config.toml
dataset = "single English nouns, adjectives and verbs, spoken by a formant synthesiser in many voices"
encoder_padding_mode = "reflect"
encoder_kernel_size = 3
encoder_wave_strides = [5, 2, 2, 2, 2, 2]
text_encoder_causal = false
text_encoder_width = 192
text_encoder_layers = 6
text_encoder_head_dim = 64
text_encoder_bias = "none"
text_encoder_inner_norm = false
residual_init = "none"
lr = 0.0014
lr_schedule = "linear"
Rows from block 3 of the text encoder of a small contrastive audio-text model, named by matrix and row number. Rows with one number belong to one neuron. Each number is 128 + 24 x the weight over its row's rms, rounded and kept within 0 to 255. All counts start at 0. Numbers have three digits each.
Before each neuron's rows are labels from the 100 texts, of 14848, where the neuron reaches its highest value: "fires on" is the input token at the peak. Only what is clearly more common there than usual is listed. The data: single English nouns, adjectives and verbs, spoken by a formant synthesiser in many voices. In brackets: how many of the 100, against the usual share in percent.
# fc1: MLP up (text_encoder.blocks.3.mlp.fc1.weight, 576x192), inputs 96-191
# fc2: MLP down (text_encoder.blocks.3.mlp.fc2.weight, 192x576, transposed), outputs 96-191

fires on: "window" (100 vs 0.3)
fc1.125:098090136102132096143163119083117157130152110103099140113178100119126136097100135145116108120128144145130126101101127105165127128085131129161102124091108113092156179141109125117141129157182109127100104111157138147137098119108145094150124136131137187132117135133124119166117132088159138128
fc2.125:115161117149118152112142182143140093151158127147133142108110127149091096135140119112140096152117169149104126121182141106135138106106121097169157147138126125140098139144157150173157134131110153131137152104117148072140107117133062127132174134133167095134104109131133074139123135129117150095

fires on: "table" (100 vs 0.3)
fc1.184:141096125097135116120103126086119154103095126119122119161135110137127121121111125149120130087134108083122137079099101110160124162134174141109112113118116120149163186133132126118124150147124129139128119167152138115135146116134163138134111116125108128093134130133114105180171123067130115110
fc2.184:155185103125113134152103105107144121126100141133113088149099163132160159096106143156128157128142103151115132112129175094107087135144079115110120106159146137143120144127119146142102161114131133144105114150121145139140175137141100114130135148131151143182131093117141180137132113112143136164

fires on: "table" (100 vs 0.3)
fc1.8:134089118099123121114118125089137162092109116133098131152119111132124124122136120118099128102140111101124136074109111111156127162131201150119135119119121129134165193131148153122143146156120134137126114153141144120134132115126163136144100078125114140073124128136098115185167117066143123116
fc2.8:139176104117115144137105093099148123119108139124104080150120141138171143093092137152129156117143085169126133116126174104113070145155060102101118120161155145134105128125109137127111159106120127137109129146125136145139172134149104126117144136137141139171145096115141189130150121121158129164

fires on: "big" (100 vs 0.3)
fc1.379:117122146096152132125126123076127162137075133136087112108141130148130117128140121147111106107110148116142138084138103098167091143118145108130120140125145152152154195129107120113143174149124134115124140165161135137112158133147132097088089128111128144099127160131123144172129151146144148119
fc2.379:110189105139130137110163113113135133095106164133136149093127139138133162106106137085086137109135108176147172114104145120127082144141092114112110126103140158121087141110133168140131147085092114161108143164142177148118104106137089115119168119151178118126113110098155141122155121118144157143

fires on: "coin" (100 vs 0.3)
fc1.334:115140128126123111121142094106119161082120145139118129097144169147110160104138164105057145044147109135144149126126101121090088123145132115103111143103144131097114122091164114089174166118107126143112107183139143137097128138143128136122136125120160133136102136115132214078117104130127111106
fc2.334:164145111136121129138087132146142129113162101193148100156081135161095140116150141153146132144115106108087106107160122128100143150117146111127167164157130114129139140133133136133138152128125158171151120135124159069135184151129120131133105136079153099130124092128088110106136109125132114092

fires on: "saw" (100 vs 0.3)
fc1.292:084118121116153059139127147080110102135109129130115128144168118159130141142144096121132112114132154149204139133074100157160132117136136147109136112147126138127170130090103088152118112145118099082163167161144092170118101143149170112134109134136127151129153150141149125130121132118135109111
fc2.292:161097164102115122115143141112146148187118096113117126127160120110167085148109146170157110141176110128131107156117107137142109124112132144108126124119151118141140119131133086130122111128143141115102116144162097143120131149142149147114096116164102141115157152130117115137106185123152018133

fires on: "made" (100 vs 0.3)
fc1.502:059106158104116138162151136116134137140115141102113121130132120146167122120125091147140113131085134150146111092141125136133126139111168115180156145098138114095131135143096134133102149122161141094117122107106095137128089107109119075084101146141130165103130149149106186127122149118128171091
fc2.502:162107158159127140154119084164126138144079123133131089123129124085132115122136134154151136118134105121127114159144134141090105116171081125092081142146154161152106094142111137091129139102120133148153087134145110162110142164159141157122126125133107119143159141113137179087105140171123105139

fires on: "red" (100 vs 0.3)
fc1.537:126104088117158157104108164095098106142143128082098122174173099098145086119119127132128120060121139120173172113114137147111148152091130092140116105165076136148134142163153085125149127122145065130149109100132096160142104132153130133176148100154103092152121113106123123135152110088144131140
fc2.537:151123158156139133086102184143129118170106086100128164115114108125161123155126144136141109125139130117100124143119137087153160118142141127108122162132183193163119169151130111180097094128105147113120181140156127094140127125133129159139146139157127099113159081117162104140086162171115086145

fires on: "saw" (100 vs 0.3)
fc1.542:116120119096150126106128123101117113131116129169109132139154120150141144135147076124124124113124148116177167122079135170161155155146138127114127131147082140115154130122146113148090099169117085094157119164133105154127100127152158080147106121123154130107137122119130133084120108054130118119
fc2.542:160105136127115111132138108125146136117135114082125161136136135108144105172100148125151153158187111130146091153073103120126124122148105178091111136127163132154138107105129110140104097136134124098112147135143082165138133157135164158102105137179116153113137146155118136121112150152105074138

fires on: "big" (100 vs 0.3)
fc1.316:084092142095141133120160127092122127136109135115102125108123127140155122124127112140123150140125117138143115076118109086137086142150173111145169125104142113158148193125119122120125136133158133104100130131126147143126134121094126085098127131126144152097091147120154149152104156123139160129
fc2.316:142159114158169136111117088125077094139101149178127094139159144104135163087129141144107165085105121127113175126127138137099104141133113115132108114142109149123110125155121137087132145127111087164127087152128154121140144147160116121174148102091134114171100105087151175115135082107154150143

fires on: "king" (100 vs 0.3)
fc1.237:119150067105123126178095097105131143103112150160101128166165107160081152137124151132134160110122133096141113121103116138138127164133135123155102112175125120157152132110111119118181166159105120120168104139124126106164151149165127114120134160082114124148127129174111137106147124122099144136
fc2.237:133124160104089159125140135138177145144133141104137114122133163133164129126080175154136146158147106187126100123155155096077121108140093103114119145128159118125098114160141107152142160113142148109087178148147107121145114169124081132118181155175142108149147097159119144139078112158112102134

fires on: "orange" (100 vs 0.3)
fc1.197:154110122106163105113076109125095133127154115141134127158128126074152131145144098139108126100112140073099165114128105155153169121119174133107141102158077153131136151135137156106095090154124109136154107094126150132128145092145150145176085057144152133096116130115085123121168139066143122128
fc2.197:136103123127095119176139127118135159125136127145122109113164154125094170133098173142114128132118151138111108099142149121079146114162126167134092150123162096118125155139104116117151158145140155119127115128146105113114112169124092150124169183117134146162127116180137116154098096124074122143

fires on: "window" (100 vs 0.3)
fc1.446:135108119110167113159105123107062148118080111132077137140188102109135096118093127152080153107116158137138155105104117111141123157082148166156095130130098128116171154152105104103144146142180084121156147143119122120108150149133153074120124128158129130130120133152095146186154135091135174151
fc2.446:109166089124107093169121145147141110128173111137140139149077149158080136145116085135114115162113179120126111131140095135139156127098141152175169150141116114090136132114077133152124106172128123110168157107090118117125135110102109067113154165134197151115126113170127114147122126119098144127

fires on: "red" (100 vs 0.3)
fc1.60:141113123117152132101139134072102150099137106086115141132151087083126086136118119135081119125137130127112160098065133146170097153078147156154095133129110116132149183133131158128099099107156071145121109074127159140161132109116147152128120100163151142119125145111113111146155156076141133159
fc2.60:160163178135116151124125167118139155149111120101126156086105161128136109145117174129130129118156114115103122162144124090108119124142118105075113154109168172168099118132135107158119158103130144126117146162165152124104119162137100174107121151153136121150138114138148157154112144158099085130

fires on: "table" (100 vs 0.3)
fc1.86:109107124103133127119154123104121149116124119124142104121129142123116141112137131130087118120114105127146139088057132137147100152164196141099137104110104111119163177141126145121137103171099094134113118160179143153101095110094174130139109101079136147096147131122135124160139110073130123140
fc2.86:139118126144111132166154124140119095151087157116134120153149134097137134133072135120145121138116144169134135147134155124098089081130079158129104104119128139146102114142075140112113142120132140125135155139127113142149111150152072116118183166170142146176144136141165156146104116151114130167

fires on: "table" (100 vs 0.3)
fc1.55:107104137092149120124128125078108146107105108092095128143132124149149099118149109143103113080116126128144151102109089080175121141140206122110127129121124140130171172119113096112131132145149095124142129150187110123100130113147163115139104125151153148072126156150100136139157157103136138100
fc2.55:114178099128166135128149082129132122101113180129119127120145125153138140079135096110111122104116103139161139121131122110169102160166121125098133113139127154109117129104112166138112133107116107132111135155145148169121139073129121105129116119112145150090107128094159191099146125119146151151

fires on: "table" (100 vs 0.3)
fc1.26:112123099094155110136145124081130172100106127111098145117134111147115127111135130141062158113139132135149135090094071113159102167119183163134122135109116103097174178115114112099162158131158124129127154148110142136091141130115160082107102136127140137096132130163099143172138119103142154116
fc2.26:131162119124095117179120129126195122108166093127147112151082127166112129131106123170120131147139110170144116117123136114132125156136111111138151151138138120089114119116104152147118126130141155140115139139101129099121145140114128082092132145126197134118149102159114143124126155136140108117

fires on: "hid" (100 vs 0.3)
fc1.179:138107123086139150122119131103114142125118138115071156108168107152118129160118172131147178113164142089121108103125100087103140126138162107092111135119144135171162176145149116115144144144111107111124122131157138143117157131119138140141091130113102132142085128111117122129109100131123142150
fc2.179:088162149137158150075159151145100096115130132129156120106102120126152120081180085128103146134089103135148159125139126166119121138107116109159117149101117115103099119166139147112106106101128088137109136119097159131100108112118100119086157117144155091116124100080154121112144118126165158107

fires on: "king" (100 vs 0.3)
fc1.203:103108109121177127119114127115075137102096145128086163140186080113127135131138131107117173123129120085177153093091081156105122155124164139138103103138107130139137140102157100110124141151131117110149145133106098150140103123160159131151125115123071122129086170135099186126110092122095147137
fc2.203:139129103104157132136083127121121116091114143079101159172144084137150119140111148117118194147153110119150118120092101095108116187147129139122106126187156134164125134119150100117119113130140087104149177132105087157145159161157163135121138145173109124125119095142092154137129113115097132137

fires on: "moved" (100 vs 0.3)
fc1.473:101100112120143131150130106118108124116164144136128131148157089080140173107096122104108112092098123121134160098136135117149158135143136112142112138123111130113118149148126159081150102142154119138124074094122125133150085119134128115171149109086168148099113129136147145080135120083145134125
fc2.473:145113144133113122127108170115113122191100091138110130108152159078144138139095150140137093119104170137100133124156162113097132080104109119128091129118138166152111162151088118172150130134112136125143124138150136101107126134166059138160179157139111115182112110121127071186099127128136120160

fires on: "moved" (100 vs 0.3)
fc1.457:151115113133149132121113115109091092156137122109120117139151107074167086105110092150123103117104134121132164118090139157139156117097137116157115097136073134118129159174118151105108078124183065139136087094093140178141115092118140099154118089146139136151136132084125129129143141083168161161
fc2.457:164114162153130157143114147124118138145109078098126132118167107103139099167092177168126139117168115133128126135094169098119128133135095134108081155126151128155106133169109116127136100101143127145120141126138127130119136172129116141116144142166106103162183111120115105163128151148136094158

fires on: "hid" (100 vs 0.3)
fc1.550:116121136112139093147134149105126178093100169139093165094167121131112108145092153111096124107154163128168133120095080121116134126094158149109090133092124114133158135105111083104184161142140107113114127138134108144093130145120151131110124125164116117155111155128115165162125090109117148144
fc2.550:141111114137140110188103118126130139126123124157067105152199139104135152138044176112133083131156134139124136136128196120110158084152134126166105138149093106150139109137131131128153151133161128117112092118123124134190126140135135132126134130081155176174158124130114134148106127083140140145

fires on: "red" (100 vs 0.3)
fc1.22:093106119131152151107135146088092123105149143117106143158169085088149114100126096131087117065107139129164181111125138130148156123137147092138109148137097160120144137141121137082137099126165093138130084110131117147110079102154153131163134078118163116137132133106123143078146133076164122117
fc2.22:125118167134138161092125169111113119174085119093097138110146126083185089121118146147135116112129145142125152119147137099118114109103106090115101129132158188168097145165124108169126137112124126109111163140147142131119130127167085142159164135163115095167123114098148115153116151136136122145

fires on: "window" (100 vs 0.3)
fc1.356:137129105155105126127125123115107115154121103102138144097130120158120094085120104143123112139110105103113135095135149158084100114120142103131132156100140117147140112102155102149141144106091129117156136138128092132124129134104165099182087124130136084162142237091134140099110139137127145133
fc2.356:110143100089092115122153141164131139095120139133091138131143159116135107134138133147134162144131129141159097141130124121136183152103112124102113117134152154117128135152124148105126172103118162135152092143086173135137105120111140124123136124140128144115146107119106127132131154101177118156

fires on: "bird" (100 vs 0.3)
fc1.533:088104161080136150135148128106113121148089101109070136085140115135145154099110134145118136116105113146127123131133131075124158126155136097148074155113135144108155136182099099124150132114160105116123148116164101131112122155126149117134129155124095111150119109138106157145130108143142162179
fc2.533:108158095169141163115131148164110090134147137159147123146125097151117132121175088112121107140118114096129151119128170179121158142112120136157174166129109100121101131134150185107115099134126101161147115106087147108143087116098083109121157113098168113101130134099174117085132124111121154110

fires on: "bird" (100 vs 0.3)
fc1.555:136094113100138135160126119084121147144107097130071127119196106120128121124081142163107124080109148142149117119105123106138144121114134130161062124107113133114173151177084093098149156148171113124102122114151110137115152136128147104142130160125100138161113132159117151166113132146109141171
fc2.555:111178115145132150087152143160133088122159138124155156114078119138133128126156087096118121161126120134111152135123148132149152119132111120157162135109110114137096117127154189143105089132121105153136164104098161129148094082089092109118136090138177124090144105101159113110133136114127163138

fires on: "orange" (100 vs 0.3)
fc1.267:137127144130177129110103101141089128087107126143140098133137116104128138076170083128102111061120092088132176131116125147123140144156160112109127120133087112112140130146164145082118129115135103145168104151153131117107128125137138143163102066086105117097122151101110150119169114103144137104
fc2.267:169090106100105095162110146120122130140164114156103122141093180136096112159104117141130074164100161117079113102163154112121144088100150156168156125140109100121143165148099148139146159148136130129145112083099119114165156142109109109117116148132153155159143109160115110167097134106095159147

fires on: "bird" (100 vs 0.3)
fc1.368:111121108110201138118110140121076107145084134122090133130144107131124086123141150131132140090119135076142165121109110093139109147129136110122119097146098162159148152156109107120158154134122085104158137126155128141142163128148161126166131118092081116133095126087116144146137130132155151171
fc2.368:113142157103153153065118147102126120134109127124119121116125143115176124103130139164099161119115087144127159096111116111114097173104143081113098140108143153115149164182133097150103131105130106142086153181161151128113137136139155121128138115146136091147154082075132140125121135107156110135

fires on: "table" (100 vs 0.3)
fc1.119:112096126099154112146120083092108165089082104119108109141138147118150117102120095159098124078125114104159137101101081130158121150115179134119136124121116138099168165113119122111114128149151114118127136151158127139070143090125166082113088087095154147082123180144115162153170152098161130125
fc2.119:126167102137168096137108076115103119100112123143132119156129119134140158097136091139088145091133109118138155125089126127169108188141127131110136109151120167101165135104105155112090116140114091147143129159124152140124166076142168099131098098102147149103123119112120159123163140104161145146

fires on: "bird" (100 vs 0.3)
fc1.428:100142111078162161125127132087093133141088137123083133108149124134130119099146138133134153085095143096144164102111120097138136148147133102123095129134122179145144156158121110109155153125103065120131133140165126138121129121146146136160126156108102118136076106103115168118126100130144157189
fc2.428:116138176131173171076126141124099109134096151113134134108130154125154120108144131137096150114116096141162186115094134134105129147141134073122087135101131139120118148187135113118131132082131076146098167152135151148112113121121139137126147106161120079143138098065134162105120119140136149159

fires on: "moved" (100 vs 0.3)
fc1.135:114117099118121107167114136089117117129154173113115146122178126107107149135085134081123097132122148136174140126118149135138131114126132141165097105144142116131131138114105133104157124121168122103103107101102115186161100130130109128131140112160151167162119172142151143108118136120118162141
fc2.135:172097164125116136115125151104136123186106067122115109131151111085166091110136131187176119142138122127075108134157168111144141123113109105131126141135156145151137143168143125153130115120135162140150119107123138084134151150149128127124134120150090106137158110105119070137143176139158086114

fires on: "table" (100 vs 0.3)
fc1.352:118121126103132110136149133082130139126112128120117138143122135156127128132100128129126105113126128125133136103108116091209054154129152148135144130118136132132151178122125131127138136142125130118139162176172134127147146115140161105109107145135124163081146126142128128173144144097124124102
fc2.352:161176104143089131132106138121147117139118142130118128128087186135129138151083153124123135150128142170116134122126150093097097118134096141112122108135152150148104137114092137172123169098094136135108167150129147132154154140135087121125176145170173132193135107134137152160122110138113134166

fires on: "saw" (100 vs 0.3)
fc1.271:119141120108159110096145096098089113136108141122112139135133158156158125136136107112112147138173143144192166097076109148146091150131143130106146113136103155124135154085154125143096116135109067106115153171123134188125126106138154132123106119150149162111098147115146142080123124061137126148
fc2.271:155085128108109119142131108114147142134090121082098134142124123093148107158067136140149132147158130152135106103091140115106136097159127161126079116143153112152144146129125096123107119094157141094126155088105090156147132154126142124108130134215107140160178158150104143128105149159109122160

fires on: "made" (100 vs 0.3)
fc1.82:066110121100151121149170139127116110144127121104121122127131120163156128097135087146131124116096125132152132083141116142190116156115164124195144151099142103092144147151109123116116098142175123111123139112099106135109108079094127068111114139095149144075130135130140131151136153139131162112
fc2.82:163100164143127147153128076149123142131067122140136085128156112098147127114126172153134144101162095129123113136140149106082099124184113117065085145133150145167110129141164126099125158104134149150128076152158107152104130155175130161136123126115103108148143159116138159085111126116144086138

fires on: "orange" (100 vs 0.3)
fc1.264:136073115116150131116081106129113144097115122128129098119124120115154133076171120149111114062112116110131141111126121150139163132172180116117130130135071112106171139156132143057150126122147109146151083080113140127113161112127165144164077095098108140084117132115072129118162113093165127120
fc2.264:182107117125114111117104132114106124141167152161111120114137193124095140147139128110136096146108148083055138131137141152123137094119139176136113101149100097145149146158128135104146153150100110176139092113112164111157155129128119153114103100123116160164119127119139109167137105103116146152

fires on: "orange" (100 vs 0.3)
fc1.295:125112136103156144104108118119101139083107125126132119130134124117105119102191112134107114059137097097145154109108123128131156138155173114112132109124094115133154151153170126082146125134124108134146127139156134125095121099137162141192103103096124113068132128111105154125153098105130123082
fc2.295:138110102097117098149135118108143114139173139173120088107091190103114161135143108120165078174109123134090118127139150164142125089116135176157134115147121083131149135131091146116109149154131132141137090107115146125159165102106109117096108126102139187150115136137150141155143110103143151162

fires on: "window" (100 vs 0.3)
fc1.436:127109122094163108121108141086079148108111128136076148140158102148126113109150102143086145099113169113145150107124083131141130161114188162167117140145099121106179158119112110112135117156134088125160173153109118119108132128133159088118103139109130137110106136156088140149134117085130155129
fc2.436:112146131124085095176135140127174143120143072091122145132104147139111122149093112158116112140144153136126115147095106102174141123135129156134130146108133116093157121113068135157113099154143142123116165132122129134111118120085154088111118155131146166115167134159142124182120166148105108170

fires on: "coin" (55 vs 0.3); "quiet" (45 vs 0.2)
fc1.45:130124147127139099093122096125118137110139125159130091149127141120151148106147119114086118076116115103118170111123127108106098124145163111103145116125108126096131140100170146113101159150116126145119131155153152127110102108128126124171106102105159129091103146115126153119130094080161137106
fc2.45:164133131152097104172116142175124118125157107169159136122112158122090134163095134128130086157112153113064114141169142139081162068139111156130132132136125124130095127133102149121136129149138153137156125107114140087122129159142063146105145152137154139151132135158114096151104128150094126138

fires on: "road" (100 vs 0.3)
fc1.281:115118123113134080126128153090074143124105100091096138133153140111119071138138132139133125120128148134176141124108081119149089121046117138181135100136101117137144129103135085121144145127137111093140154139128129134115157114151142092143134133138104116153102160144102104161158136111137152133
fc2.281:112099122100126140151116160131132114136151150124094143110183096152093130120146094118152088142093163123124130102178137140128156103133156137177143122151110101126142177153126120111176119135144122089146119060070090117144109116111111131130143150139091134116125111148133104144109130131110169116

fires on: "coin" (100 vs 0.3)
fc1.496:106138113113153096112125105132130119111131136158148088163121122118143153087136107090097108058115097130114170095137121143108119156106153098107147124113132124095132153114146138107095173132140121146112110152152153128124117108126121106136118090104163139104134131118147160130154104067176140096
fc2.496:168161121148132105126124153182100088125161107143190163120111148142100115174107115099120118165134147102111127142154155118109164107149097133148148133129113138126066104113110143137124091141123132122139163114109147097138111129136040140143128137139169136119111136150103094154100137132117143145

fires on: "hid" (100 vs 0.3)
fc1.490:125135107128145125156123154079103102140110116123096142179153090153140109147108135117142116140140164078123147104111118108161109169088163147193131121162125136153135153121098108149124111178134135098181167120092116127154115138158166103123124139093127143127120162147119141128135166119115142104
fc2.490:145116134101118107115089120110121090163117080114125111161106171081192135146092126187150158143123150137097117122129111097092131127087128138118130096165117143129132139152097093154106148151128105104134161133118106104153169139143129095178153163150143121178132096167104129167092112114108105160

fires on: "red" (100 vs 0.3)
fc1.364:119129149128145134098157161087102150116123110128099147134155077090120095122116131138099092087141128134111173085109145110155129116078160131156096131114090111127134171154143152091127108116186112143129091104136149125143091112117136130134119067143116117124130155092128112116163145089167121120
fc2.364:147136157121119158115124159114139123177091089117113107135120140118178115124100176159135126120164132149104129124164151081100100134098088065110118163120175169137095127167144098167138160101131151131118139161176146098121151165166087124128145143155129090173129111105126129120110158138144099105

fires on: "robot" (100 vs 0.3)
fc1.90:107110148125151139111122137108097120127123115114123123139141105102147117085144070150093133065092119116136179103096130140150136123122155120169121110117060138085159155168120142112143087140159082148126134084093147133133093103096145092163137101120122100115135132103123111165155151088170155161
fc2.90:143109140145145135157111151140112145143108092114115160107151116119119115166101178138124134109135156090099123147144105065108150104156128119097099163133168173149099119154135100125132148137124131134147149145163123102077136161152075149138149151125108103145134117152105123153103120151081105138

fires on: "orange" (100 vs 0.3)
fc1.447:133119125125140124121095103135101145109128133140135131129122135114106121148159113113097115079137111088128158108098133129135154137169181123101144090134082114137153138133173139115121111149115109148148127141163146131130108098126153147200100088085139107091116150133114143116154102102112121128
fc2.447:142108118143102109181119129136135114157155116167128097125106172105112162136118116134143083153094159134088114130148174135119156079130115182154118119132124097108140148143070155128139139155148136132149109103123126114143122150113099110119161174130147175156138126155149114160104105117091131164

fires on: "window" (100 vs 0.3)
fc1.377:105072145087140105151131132087125176134118101131070155100176115134117097099129137134110124114132144119145126113092106106184136141100141134146093122109115121115198195130110138111164127155166107118103114105155122117111128118103169090117118130121104135119133130147101127151141158086147141170
fc2.377:107180112129111127108139163141153107132171107131154152143081130153119101149130091110119114148129158129097126128168120113141131118121135112142188156130120141134107129092154166163101124145102149134144164146126166087128121092127083111115136121131183122110113137153126081124148154108121123088

fires on: "bird" (100 vs 0.3)
fc1.329:098141152116130139134135138113124114157110097155115112106150116143108127095102131154138112092095145129142138116138160107139162121124127086183076140119119135106134163185104124138153143124165100123114124096133127115125104125110133087137145158073102121158140091113130145130105136128162170179
fc2.329:125149108163127171127121131157127100138153135158129100139139104153102118096176108147128130126109131109113133113140175161097156138105116088175135164139106116121122136158161160118155131117146116172161086087081133089125132141126078114148163130085152078136129119114118119075131107122119163098

fires on: "king" (100 vs 0.3)
fc1.478:094116123108143146078160099104131136093124170129124149112137125110133145111145114103081130097112105147157167083114101174110093137146155140099108138118113144116125152107158137083157142131119098145118118153138142169122103113130149152104111080155129129097108157101106146091138097099150148124
fc2.478:104167131134154139123101129136097137093134177154150142101140126155096160119143167097106177097096110115145154153104104109100138131153117122095114118133140143128115123137104121118136148132062103152124134179171134116099126145147114176169159148129139107147100092118123146148126060143104121168

fires on: "saw" (100 vs 0.3)
fc1.215:136136105101156117121138117096090118133114133137123153134146126151167137134135064122105127119133148122177159111072129166161176150140149136112110114161088144132150136122128123144098080159114075085145130152135114172128094115145173103136110111134150150106140120104146113077123133073140118142
fc2.215:152095149104121109127137124123133131133117121074099153130150118095152115176084153123165145155157137138141102145084099106119136129147128185111099127137156124157143120112126089137113096145141115084127150116130058158150131172133148154105118148181098153135148139168114139131098133144090087141

fires on: "hill" (100 vs 0.3)
fc1.511:126131116135164134106136108121072129123077127115134130125135132141151131118189116101099197156110140101131132138064115135126102163132129150110127088128145147157133131116126122140109112166090046126141135166179143135095153095132145143113134124106097100117095124113141085148162115123128119155
fc2.511:192135142163095126136131092134175127158111118143135099133113187106136139130092140149172092145135131165092101155146167106100110100132096128118118139152141143145122103118118147149116159082136159139119129106111143127126165134134100120093115103179160156163150146133105153131127155128151123119

fires on: "bird" (100 vs 0.3)
fc1.248:117114115082145142119098109137143109133129112071105101143133131127171135097120139141126161138130112108140122117120094091135113148137145094089123097153119144116153129179129100125140137126126116100114153113140086135124158114127166144161114156095089139131098109131083166171100093139136117195
fc2.248:128117170150124148097163169142129135136129127142139135108144082130128112120149133133114104142133101171119147094148159139115140143144133123121134169089134120126116159149153147122107099123136139156130115133139144123145059157127105159130162112141149110075155128094181099109099156121146086080

fires on: "hill" (100 vs 0.3)
fc1.561:057116128129141130149152107114137135132131119103146089122121161121140149087114121175103146123092130139198109127108101151106129133122131140131105055103120108075136133133071086134116159126138117100086141117132082141084130128104129088116132159121145151132131131167139169170128101110135149176
fc2.561:137112178138087164121130150168164149118167131125134128111119111113128097134149142157185145156118100124112101158155136159074147104134114115135132157122117096160105108166158117116117115130148148134109105100090111113136105173124117140109148091131115092127175120116131134102120138171126094100

fires on: "red" (100 vs 0.3)
fc1.351:116115138127165153114114156093085114133153129119117135156164076087164111127101115133092107057120144108147200122115141144124167120122138095137103142122071130114140150152136133108133079126162072132141109107129120156142082137142155133171129094142152114141137120105127139101127121071151121119
fc2.351:143128159155143165097108191126118093173121116101101161123131114111147084141115134142124138126117153135112145137128152096100158101114113090133093152135137180144098144174110113170126101104124116134133183116121131123117121148139094145145174144173147071160131087103138122148110142156111130160

fires on: "coin" (100 vs 0.3)
fc1.480:073112158140148108119156142109119168103107146122127108095160112088095117114152104121061108103103133148165143132123118139115096117131133148147091149085125104106143145119128121113155146139182119141133141138120122168087096133112119125121148119127138121115133177138138138123113136113111131105
fc2.480:152116089129122154110114148106141116119130108128101123166122090139129100145134162151158141145165148120094118086160136113112150164091157105116144154150141111169141172149157144144133122143100153155153126110118151078154152158137119158139120138122126094134122098116098083140161125112125104086

fires on: "saw" (100 vs 0.3)
fc1.396:125125116123144086092132150111122115143104134137114094128145149120168159084149068129100095114092169172137152114117131168116138140083141152132142115156099137090118147122106101143122157124127087109126121162097104161119142133140120070129149129162159138148105115125137129142122092068162145108
fc2.396:182107132140126141135145117127117131106169126117122159135148112102120107179109156108130120125193102115134133126090164110109143119161124170098125159105124100145124113125151123110100064150127124138120119110150126158149100160117146168116121110147128157110140137134116124113150124124128096140

fires on: "saw" (100 vs 0.3)
fc1.466:139144108116153112104142110113114123134118159136121155118158133132160131138122074116122116130163142121191161111065134172179137147142150134129123110139087148135148124096136142136105089140114080094145122148118126192141090104144163124126098104136158173100119152101141116086130133064144129143
fc2.466:155084153109129131130125113133125119142127113082108144133153110094147116169101150135178145160150116125126095144107114124114144116145119180113103129139152110161135118128126094127097099136151109068125139089113064145150126164137147154120118136186085133131147144149111122122087131144107096144

fires on: "big" (100 vs 0.3)
fc1.514:104129140086168138120146122076126148138099120124097106122138126155130103130139136125124146114136110118153133081122093090141066145120161124150136129122155143177152167121139100115134185110126141100132131148161125130123145107128111109131109132109115116105124145119114158137118150138136142128
fc2.514:115181111128145133111150110097136138101093159120122147114127152120147152110079155100059150102144098180140153099107134100115070157146091106100103132105148158118102147119130135135128154098112100150087150176165155166119113121135116115139173127164155129150106118115143156143136120109135151146

fires on: "red" (100 vs 0.3)
fc1.401:122108129116175119111140133093093126092116140071096127148161086087151085118150120124115141127146106138148174112085117151122091165096136131153112137135105103142124150126161118085110101120185073128125107099098126173118112114110134127131132082155121123120115172102106142116173125084163148115
fc2.401:138160135121141169075132159145133092144101155108148138126115134126188140131121143086134149132119127130124146138141102089114129131146118099095152124147140180168069093105146109172080128123077123127121169185176138141153125120161103170138153130142134113112099105101162124132100109147132109112